Weights of a small rotation predictor: soap at rate 0.003.
Rows from block 12, named by matrix and row number. Rows with one number belong to one channel. Each number is 128 + 24 x the weight over its row's rms, rounded and kept within 0 to 255. All counts start at 0. After the name is the row's rms in percent of the matrix's.
# convs0: first 3x3 conv (model.blocks.12.convs.0.weight, 240x240x3x3), inputs 234-239, a 3x3 kernel for each
# convs1: second 3x3 conv (model.blocks.12.convs.1.weight, 240x240x3x3, transposed), outputs 234-239, a 3x3 kernel for each
convs0.149 118 [137 124 158 159 143 114 107 117 171 166 146 101 136 101  84 111 147 174 105  99  86  96 130 134 168 112 114  91 125 101 137 150 129 133 118 113 124  76 117 121 132  99 145 128 141 131  83 164 144 122 106 126 105 120]
convs1.149 125 [120 100 123 140 119 138 140 149  89  73 104 169 140 116 141  99  80 126 149 124  98 114 154 115 126 112 162 199  88 104 137 189 180 141 128 124 141 144 108 147 116 147 143 144 109  89 142 137 159 149 139 112 126 154]
convs0.150 134 [119 129 138 112 109 141 121 153 142 147 106 111 112  96 130 145 162 147 118 155 150 100  95 138 123 143 102 114 143  92  85 143 105 176 126 121 129  82 124 108 130 102 131 113 127 112 196 134 120 105 132 123 157 122]
convs1.150 138 [151 182  82 125  99 181 123 121 120 145 172 162 119 126 128 126 132 132 131  80 121 135 137 161 124 121  98 150 119 121  95 120 135 114  86 105 128 138 136 151 107 144 132 106 150 117 108 132 115 141 100 101  97 107]
convs0.151 118 [132 154 115 110 147 120 132 123 111 152 118 133 128 137 133 117 129 137 119 103 152 134 162 104 114 166 136 122 151 144 123 108 102 130 140 132 130 110  71 109  82 107 130  95 133 117 156 128 142 134 135 145 116 132]
convs1.151 110 [ 94 158 128 136 129 185 140  95 166 161 144  97 130  99 120 118 156 150 150 120 141 120 116 121  86 132 107 139 163  65 140 103 110 112 104 112 126 135  99 127 126  88 122 135 163 135  90 120 162 114 121 135 154 135]
convs0.152 133 [103 119 127 165 112 122 135 123 131 121 121 158 160 132  98 101 120 143  93 111 109  80 167 129 113 123 149 122 125 109 185 136 173 116 139 106 136 145 141 105 151 132 134 112  98 136 110 113  87 133 124 151 135 150]
convs1.152 127 [124 143 115 154 138  74 168 151 147 159 124 105 196 156 161  74 111 143  94 138 122 131 110 180 126 144 119 200 173 102  92 128 160  93  98  93 127 153 147 113  94 109 101 118 119  87 110 159 138 123 137 181 117 137]
convs0.153 107 [150 135 121 107 106 151 148 100  95 116 130 172 144 124 125 121 143 100 113 153 116 115 119 141 127 137 122 102 102 115 116 117  91 165 104  67  96 146 148  90 138 124  70 124 118 157 104 133 127 132 155 139 134 149]
convs1.153 113 [ 74 164 133 118 165 116 143 102 124 125 130 115 136 118 112 116 150 131 173 158 178 135 138 136 100 135 127 133 151 142 113  85 111 132 113  96 129 116 115 131 132 119 141 158 137  88  96 171 114 146 135  96 113 164]
convs0.154 062 [127 102 101 142 118  58 106 157 158 115 124 107 150 125 122 108 126 151 136 161 104 109 110 117 110  98 115  88 124 138 147 127 112 138 107  81 166  68 108 144  69 127 144 111 148 101 121  94 137 124 102 172 117 118]
convs1.154 059 [119  91 156 104 110 141 138 100 125 137  43 129 123 166  94 102 127 152 131 117 122  95 102 139 116  60 154  89 135 173  69 103 126 162 110 165 116 136 154 103 137 167 142 142 128 109 138 144 129 137 118 146 137  78]
convs0.155 118 [110 130 125 143 144 123 123 146 144 131 139 132 118 127 109 149 111 123 139 169 108 159 128 103 132 108  75 145 129 114 131 157 111 140 140 111 121 123 106 114 134 109 132 116 121 132 118 160 123 155 107 119 123 141]
convs1.155 109 [114 141 147 125 146 160 112 106 167 137 143 181 133 122 112 109 121 124 109 102 164 169 142 120 115 119 115 123 178 141 156 117 114  99 120 135 128 151 102 142 146 117 132 138 141 108  91 109  81 101 115 112 123 125]
convs0.156 034 [170 116 139 157 101  90 152 114  92 146 134  87 149 144 136 109 148 166 120 172 149 145  99 201 137 111 128  96 121 147 120 132  78 150 148 135 109 122 103 117 158 111  89 119 121 130 113 124  85 186 126 120 139 162]
convs1.156 034 [119 125  89 147 137  98 115 177 103  77  98 141 136  89 126 141 131 125 144 108 146 132 150 128 139 137 114 133 121  88 130 149 143 133  94 114 126 125 149 118  95 153 122 121 116 138  99 191 104 142 114 155  79 121]
convs0.157 079 [147 136 115 130  74 161 148 114 149 122 133 103 159 149 133 117 142 123  91 125 160 121 149 137 112 106 181 144  95 117  83 105 133 147 121 162 108  78 120 128 167  93  99 131  62 133 124  95 148 138 124 136 114 144]
convs1.157 076 [143 139 142 129 110 123 166 100 181 143 152 120 107 136  95  87 141 128  94 147 113 134 132 145 171 122 130 115 132 120 142 115 163 131 136 130 139 120 135 131 119 138 103 115 150 120 111 141  88 155 139 157 150 102]
convs0.158 015 [206 108 182 164 101 121 120 133 109 143 110 123 138 111 112 130 132 136 127 105 116 101 123 118 112 138 110 135 120 113 126 123 109 139 136 100  90  78  81  84  89  93 123  98  71 133 112 121 128 156 149 139 112 116]
convs1.158 013 [ 78 168 112 129 136 123  88 126 142 125 111 125 136 120 124 131 133 127 159 133 143 164 137 136 104 111 134 111 128 133 138 113 128 128 106 101 203  76 139 129 120 108 151 134 146 126 128 100 106  77 143 127 128 124]
convs0.159 016 [155 125 121 160 135 117 145 131  73 143 121 136 151 103 161  87  78  68 126 131 119 149 128 143 127 147 129 124 115 116 129 111 108 115 140 107 158 140 119 123 167 144 150 149 111 111 108 133  99 100 128 114 134  99]
convs1.159 016 [173 102 133  92 138 132 124 166 134 132 128 148 126 137 120 127 145 150 168 134 121  98 156 124 126 163 105 163 118  97 113 122 129 119 161 138 106 129 133 116  93 151 134 115 128 108 138 166 100 112 156 140 117 114]
convs0.160 124 [153 133 131 116 152 138 145 114 137 129 121 109 125 176 130  92 157 136 196  85 140 101 135 166 108 134  84 114 130 125 164 116 131  93 132  89 129 157 122 142  97 133 123  81 152 131 109 103  77 122  69 120 110 147]
convs1.160 128 [132 142 132 164 147 128 132 130 155 134 135 133 114 148 142 118 121 102  99 109 132 139 141 111 155 165 115 157  87 109 125 168 108 128 124 109 126 142 134 144 163  78 142 127 133 148 139 117 179 205 152 126 158 123]
convs0.161 114 [182 127  83 138 125 118 104 112 172 124 118 119  99 106 136 126 106 117 109 143 118 121 111 114 139  89 111 117 138 145 114 133 116 119 146 128 126 138 131 141 140 137 178 155 116 114 147 165 102 132 127 127 140  92]
convs1.161 113 [131 119 128 155  95 108 156 162 105 148 133 102 142 124 110 140 167 149 131 118 123 126 177 102  37 184  84  91 134 120 122 134 116 134  77 120 138 137 122 104  98 126 125 106 131  84 169 162 106 184 169 173 166 115]
convs0.162 052 [114 123 124 115 121 117 159 124 153 118 111 134 151 121 117 106 129 126  83 108 119  79 122 149  96 140 163 103 110 161 107  51 131 117 180 124 108 129 126 150  94 117 147 158 132 120 157 164  96 121 130 126 131  94]
convs1.162 051 [157 158 134 148 140 144 194 122 124  67 135 142 109  97 174 144 150  65 155 128 149 108 138 114 138  67 112 161  86 119  99 158 108 153 115 143 132 110 143 132 108 124 146 151  99  96 150 120  89 139 125  79  91 128]
convs0.163 025 [134  91  85 128 100  66 134 123 104 115 142 116 136 115 122  90 145 162 122  95 145 143 121 132 155 167 126 119 110 131 124 140 107 121  92 104 147 168 124  92 114 105 105  63  91  92 135 143 167 110 112 149 128 113]
convs1.163 024 [ 99 134 128 133 109 152 136  89 145 132 126 114  95 110 108 113 143 139 132 145 188 135 139 186 124 146 127 150 139 126 148 133 146 125 121  97 120 129 121 142 140 122 139 143 107 155 127  93 111 144 128 118 152 135]
convs0.164 120 [103  86 151 139 137 125 113 123  91 122 128 166 103 167 159 167  89 107 156 131 148 148 151 135  96 130 116  90 115 132 175 121 130 173 185 140 172 136 127 152 124 129 132 110 128 141  98 147 114 121 160 150 145  96]
convs1.164 132 [154 107 116 142 117 120 171 116 137 126 162 143 106 136  89 147 151 160 158 107 138 107 151 110 159 129  91 119 107 168 104  87 106 122 129 146 120 126  99 130 140  96 140 142 118 108 115 148 173 153  89 147 117 117]
convs0.165 114 [145 147 119 124  98 134 123 135 104 117 124 156 142 142 150 112 118 100 128 128 118  89 144 147  77 151 124  96 139 107 151 119 137 119 122  99 162 122 157 151 133 144 130 134 121 149 146 129 144 133  84 119 166 117]
convs1.165 109 [141 163 131 112 172 102 139 142 126 133 125 117 126 144 135 156 167 137 133 165 118 129 112 137 140 153  88  72 145 110 120 137 115 156 158 139 111 160 110 126 135 117 109 114 159 114  94 150 104 136 166 110 148 145]
convs0.166 120 [116 131  97 126 108 146 131 144 120 159 148 133 112 122 117 127 128 160  83 142 158 156 163 131 137  89 107 131 169 101 105 117 136  99 123 138 134 131 126 134 145 108 117  77  95 119  99 127 130  99 153 118 111 125]
convs1.166 120 [140 156 179 127 114  95 142 176 161 158 128 130 118 141 130 160 112 142 114 154  90 164 129 110 118 117 149  96 146 163 140 116 104 107 148 140 120 177 170 121 142 140 147 121  85 172  99 122 184 116  94 129 139 134]
convs0.167 029 [150 112 117 103 103 111  97 120 119 137  91 128 124 137 129 140 133 131 133 134 123 158 122  95 124 123  93 126 126 143 138 110 105 140 129 151 139 158  90 128  98 108 111  79 107  73 154 125 123 154 114 139 177 113]
convs1.167 028 [125  73 142 133 120 112 103 128 118 129 109 132 143 113 133 113 143 116  95 114 138 122 137 139 139 112 138 114 155 120  73 151 167  91 143 151 107 143 118 138 150 138 142 118 168 151 131 114 117 156 147 170 132 125]
convs0.168 032 [143 161  87 164 108 153 155 132  98 133 133 133 150 139 152  99 151 121  97 144 129 161 125 142 110 119 146 120 135 158 130 118 108 182 141  92 137 130 110 160 156 129 152 103 144 164 128 114 169 153 131 133 130 124]
convs1.168 032 [140 176 135 132 104 123 160 125 108  84 150 193 125 103 118 154 119 112 135 114 119 150 105 115 144 106 126 124 111  71  88 159 156 178 171 137 103 140 105 123 140 147 174 123 125 113 140 133 145 142 158 102 149  95]
convs0.169 023 [156 120 103 146 142  80 148 127  99 125 122 133 130 123 132 144 114 123  91  41 119  83  94 140  83 125 109 160 190 117  93 144 121 127 128 128 115 126  84 110 134 107 117 145 132 111 107 108 125 115 106 150  90 119]
convs1.169 020 [144 124 140 142 101 132 121 120  96 124 140  98 106 113 131 128 112 133 116 144 114 106 109 142  98 148 108 100 124 118 130  98 117 148 133 143  97  98 137 155 145 176 143 138 110 132 108 183 135 153  96  81 140 102]
convs0.170 136 [156  99 150 113 137 103 137 127 100 118 125 121  88 131 117 105 115 138 157 132 164  92  97 113 124 132 143  88 125 140 125 147 128  97 154 117 132 148 155 141 111 109 116 107 114 118 136 106 115 168 113 128 113 126]
convs1.170 150 [173 132 163 107  98 161 125 143 113 142  91 163  86 131 152 133 114 148  95 123 154 148 196 100 126 165  87 121 110 159 145 127 119 110 111 129 154 158 106 165 133 149 145 156 156 140  96  88 148 143 161 115 119 125]
convs0.171 023 [126 139 135 100 144 161 123 136 114 122 104 163 133 145 174 139 106  84 137 106 170 116 170 129  98 153 113 118 149 121 125 107 123  81 120 154 115 118  73 105 103  67 142 112 117  90 143  89 101 139  82  98 112 125]
convs1.171 021 [114 148 139  90 137 134 135 117 130  82  81 103 145 153 119 152 117 117 125 100 127 135 116 144 115  97 142 152 125 146 109 153 148 130 115 121 166 114 115 114  94 123 155 130 158 170 137 130 175 157 134 152 104 123]
convs0.172 133 [123 166 114 115 129 129  65 147 108 137 160 136  98  76 110 142 135 129 149  94 140 128 137 126 153 162 128 138 167 118 128 119 184 108 114 146 119 140 105 136 158 119 147 159 135 132 145 136 153 158 112 135 122 132]
convs1.172 133 [106  88 150 127  96 134 175  52 123 121 158 119 103 119 112 129 107 128  77 137 106 119  93 144 122 123 138 102  90 159 123 153 110 121 117  79 101 117 116 114 114 126 118  87 137 134 114 134 163 108 141 151  93 116]
convs0.173 125 [123  91 153 103 109  61 124 112 123 152 142 146 102  99 148 154 130 114 112 141  96 119 144  77  93 111 111  86 102 145 147 136 110 145 166 129  82 144 100 144 149 137 137  99 112 143 106 117  90 143 156 115 123 141]
convs1.173 120 [109 131 103 173 117 139  93 102 152 122 152 106 115 154  94 150 149 114 103 103 174 169 117 140 115 120 137 143 149 134 127 109 114 101 108 142 111 128  82  83 139 103 150 103 169 116 136 173 141 115 126 150 132 142]
convs0.174 045 [123  88  89 126 149  98 129 167 123 115 131 109 133 138 135 150 139 128 120  97 156 136 122 151  96 118 181 122 148 165 122 136 118 119 116 107  98  67 112 128  57  93 163  75 105 106  98 109 129 117 106 114 167  79]
convs1.174 043 [106 115  92 107 107 172 177 111 122 132 138 142  96 105 126 125 135 125 128 150 116 111 159 111 138 120 114 126 111 125 155 119  93 151  94 143  74 114 113 110 111 134 134 117 132 150 126 126 132 134 133  95 146  96]
convs0.175 114 [107 148 107 160 151 128 145 126 134 126 155 166 122 128 108 124  95 115 159 105 193 139 158 201  93 154 103 104 120 128 105 139 118 130 106 120 151 118 102 126 147 113 128  98 120 161 149 119 119 122 162 109 146 127]
convs1.175 112 [ 97 110 171 151 136 123 154 137 120 119 121 160 138 117 192 139 125 109 118 110 120 111 175 146  85 131 129 132 139 102  86 148 140 146 137 119 146 146 148 119 130 139 101  89 146 106 134 129  96 153 172 126 134 115]
convs0.176 128 [189 170 107 147 156  99 137 143 117 125 104 148 111 133  96 146 146 143 121 135 137 118 130 136 121 144 105 144 153 144 150 128  99 124 125 127 149 108 121  97  93 114 106 114 121 190 104 106 169 106 128 122  81 162]
convs1.176 132 [ 96 158 212 147 152 139 102 164 130 145 130 112 125 144 128 148 131 107 102 178 159 164 128 140 125 148 125 117 108 148 119 177 129 108 128 117 111 134 137 136 152 154 126 133 168  84 125 137 108 107 130 121  96 107]
convs0.177 134 [161 144 174 170 142 127 159 136 170 136  86 128  56 123 125 170 145 123 116 141 102 119 111 157 108 118 140 145  75 128 133 116 153 140 173 107 161 124 133 111 168  93 113 129 100 135 119  84 133  85 173 158 106 182]
convs1.177 141 [127 155 178 126 179 122 106 201 115  97 132 148 101 133 110 168 114 106 100 176 128 124 129 105 124 138 141 142 155 154 140 117  87  93 132 144 120 143 109 120 104 129  77 142  98 124 144 141 124  71 142 141 132 112]